Weights of a small image denoising model.
Model: 3.16M parameters, 32-pixel images, norm groupnorm, activation silu, widths [48, 96, 192].
Training: adamw at rate 0.0027, 11600 steps.
Data: trained on numbers of one to four digits printed on busy colour backdrops, 73750 training examples, 20.1 epochs.
Rows from block 5 of a small image denoising model, named by matrix and row number. Rows with one number belong to one channel. Each number is 500 + 40 x the weight over its row's rms, rounded and kept within 0 to 999. All counts start at 0. Numbers have three digits each. After the name is the row's rms in percent of the matrix's.
After each channel's rows are labels from the 100 images, of 14976, where the channel reaches its highest value: "strongest on" is what is common among them. Only what is clearly more common there than usual is listed. The data: numbers of one to four digits printed on busy colour backdrops. In brackets: how many of the 100, against the usual share in percent.
# convs0: first 3x3 conv (model.enc.1.2.convs.0.weight, 96x96x3x3, standardized in use, each kernel summed), inputs 0-95
# convs1: second 3x3 conv (model.enc.1.2.convs.1.weight, 96x96x3x3, standardized in use, transposed, each kernel summed), outputs 0-95

convs0.21 090:380444541515515523475532484534564488471439566520515533437488507562476540481489492485526470551487432514540516487524494531447559504515450498490556535526526399535499400487547483440506582563560526480486494513467472496483498473509532523563545487482509522552538508456558484495468517489404493537
convs1.21 122:514497448498608498447417496514514512511519461476477493500463485422443511353446538510472451489519494485500415509466510471505493514398494506491446520447523467464553493533486473497514446511492381477520435490448497511484478499489520518482509470507426462505530506465416515494516532518483516445
strongest on: bold (81 vs 46.6); length: one (78 vs 24.6); first digit: 7 (34 vs 9.9); last digit: 7 (33 vs 9.9)

convs0.84 090:515520490523523508393387516532552469496534488565455522484507465425546487523464509486520497582501516541525550473523496536465498457448502486504479578524530529512488443573514515472503533502527508463560524481435474432511509447384530512519449499483480539539520434537474526579457551499492516558
convs1.84 103:506514520539457507554531497477455445482491529452539610524577423510480492475550425524526522462494576540506563511563529482535474510604511492511532521525523499485526453448490537488474498479478515493416498498487540483491491514503491534524480538481448437484455486452651525462515496434520463512
strongest on: length: one (60 vs 24.6); orange ink (58 vs 8.4); last digit: 6 (31 vs 10.1); first digit: 6 (26 vs 10.1)

convs0.61 090:509500539471485528487542479552477480479560463485514478508435502504505463508515465527549501492451557493498491564428504509559485534493499470473468476555492460560520524465519581480460426463468471507386499405502518478442452514499436486441428518404439534486505519467543399503546557496503467495
convs1.61 076:471531489416492479540480513487551545501472491590522505525474562534445476489445519453454512417489449542547517420539508483471423478520533491455512519428443556481483531465529401526513560561479447548556516503561580480522493462471525474506482486525460491490477506560472565500436461479523528515
strongest on: length: one (71 vs 24.6); black ink (28 vs 8.2); white ink (25 vs 8.4); last digit: 1 (25 vs 9.9)

convs0.55 169:551496533507504501498512474394512489476493507545494437520495517509475555522504500202473509523501487494501533488480513520510487522514427478502505499498516491500497509495509490495482456462496470497479497471517483506523497495486535494542496511533494472484501513504563456523525494542495517562
convs1.55 150:511514520478491488499488520185488519489507518519508535530508523504516420467464539491528487506480471537530523506516499459476485486508569536486534484518466493468533476473501489494503518527476534510520530502509515515494509485504467526491478476518438520526483518509492529478489496479508475510
strongest on: length: one (54 vs 24.6); white ink (35 vs 8.4); pink ink (29 vs 8.7); ink: grey (25 vs 8)

convs0.60 118:556489468510487513493482515473467472522489543434503422489506292515453497536384507520523479492484462504483548451498445531472480480478554535519449457466492512506616546494519472521548502492470490516576495494484511516478500470515519487457465509489516508571501498561478465476485461499516460498
convs1.60 165:559487525501501514426500515509515517502507460473483454515523407501497505483585484497498494509502475488488512532488533514499484511511515510494490510518504509536437399499449503500512510500482546505418520502507498499495494515492483613532527330430616471456525486465506490479505483535492473368
strongest on: length: one (72 vs 24.6); teal ink (69 vs 8.8)

convs0.50 091:423485561540542465483522459550502416468486563565548520507380506493438504485525513486514470458438448525506547504476541463536499519495458518459531548504496458541512384496510478478510515543462504543509431390510482557579539456530509485500465504517519500564476547528522479545482494527454498498
convs1.50 091:523497469379546544522418549515507523537513512559473509490478510456494494378500557525493477494496516512550443451531514551519465558399494547509392486484499501448499505526517501507477479517491476471525451496533528444468513492547594473527565449487518498482560528525432487527480466485490517433
strongest on: length: one (77 vs 24.6); white ink (38 vs 8.4); first digit: 0 (27 vs 9.8); last digit: 0 (25 vs 9.9)

convs0.11 090:431489540518511418479481471507501526416494539511524451552459439477434449511497471458511477542489485489507469520588506447498488516528487491517518544495502509502494465542508468474536539524523470428520502514467477464428426553563552461537470507522564443502558440521601519561578516526419555514
convs1.11 074:501504508536529508581432487500480544497506411404403462538475530452450550457452459543514493504443515491474510485423463485514536531412454514498451515524556471449553473481497434543532469537456478529501517492481487497552457520459453484552500475464512501485507487473450545463465473625502501469
strongest on: length: one (54 vs 24.6); blue ink (25 vs 8.3)

convs0.86 094:483522490487433513542437538513484553520397555550451501473476481513516521500517574490510570580497501503480453524510543468465568496475494445555474618594461474486502473517516495433475506527460511491514476474457500516511540463464484513570535476512509476501532564483507463583436420543508446516
convs1.86 079:456440442558583486501491514507485501548509509526518553528409477455581482466447490541432530455520474501498461452484563576510499528507469435453481388487494480514533494479453519611528520488488481543515494537537479461517550492533583482439487516505461484451553541556541454506503498473485468487
strongest on: the digit 1 (45 vs 22.5); last digit: 1 (26 vs 9.9)

convs0.85 072:521524438460483464495345550475493439515506478518476536504483509496525458505559497464552422493419460573465486504563536459490555498544537485519554517475481466467506528530478474478459494430426486496454531472496538501549436418462491432538516490500510545498512493500447565550462463542524472517
convs1.85 104:362466542503497479560516527561492486487492528578585465462442523482543535516442448499453516500500542390488480536512509558519532476477539457499416502513516463478450513520515507564504553433502484523496482519527489486470513515503523445536567563478526495482510511595510493566508523529450547459
strongest on: the digit 1 (53 vs 22.5); first digit: 1 (41 vs 10.1); last digit: 1 (33 vs 9.9); purple ink (27 vs 8.2)

convs0.47 102:541462514531519506473479539514515492507438513510486522505514379493529549518545470522436457551514496529475474504528552495466495478421510515519491557472507554491510547480313428509541533553502528426526516531476450515501462481513571472536489548538493509509474530464533498477493516476418558511
convs1.47 121:487542468545449473481606487450466629486526489479517444473519498555452480529487506476472558400517490528401546525444424456520482520553488419520503558428501495556507510484491518472505448512498497506507441472489475461487466510501445529453406475489562503503470471507507547490531501509517490473
strongest on: length: one (68 vs 24.6); white ink (34 vs 8.4)

convs0.38 111:430461541519472532456553475527459456496507445562470476412486594514447528442577499538512535524494475454449512472525494518538522524494466464486456504466515426533567426482523498476517503476499499510433478442539449504496564492462575542535550591517594503453497467492465493522532496448475486473
convs1.38 139:394496495496514453542455530506475523495491504478490582424476537478507529475368495461508495495458503488556500468490486496501537482525432504501478419532485480462460473506501513509482503448535469507615468500474516507493480475526520449515499481585385506565438537578538499523480476423488501470
strongest on: bold (77 vs 46.6); teal ink (59 vs 8.8); length: one (57 vs 24.6); green ink (31 vs 8.2)

convs0.53 076:457521489493541514433523436450462486405487522480543497478551469479531564469533503525572468530447412554514519539532465469479500442518503550512531463544423503436516456496493446517482514505435575506561463464526511513451463479531526490500438476467507501507566495565525554527487539517399537442
convs1.53 074:489471550516402471478451503527508484518479459512478581491487500502538498493531509490470529492446468516494492511490536530489518426556449474549526535540470521507444447413477493450500493542567510486543490505492541552555477500457551494556464506442490500509476559546514491475557457390624447582
strongest on: length: four (63 vs 25.2)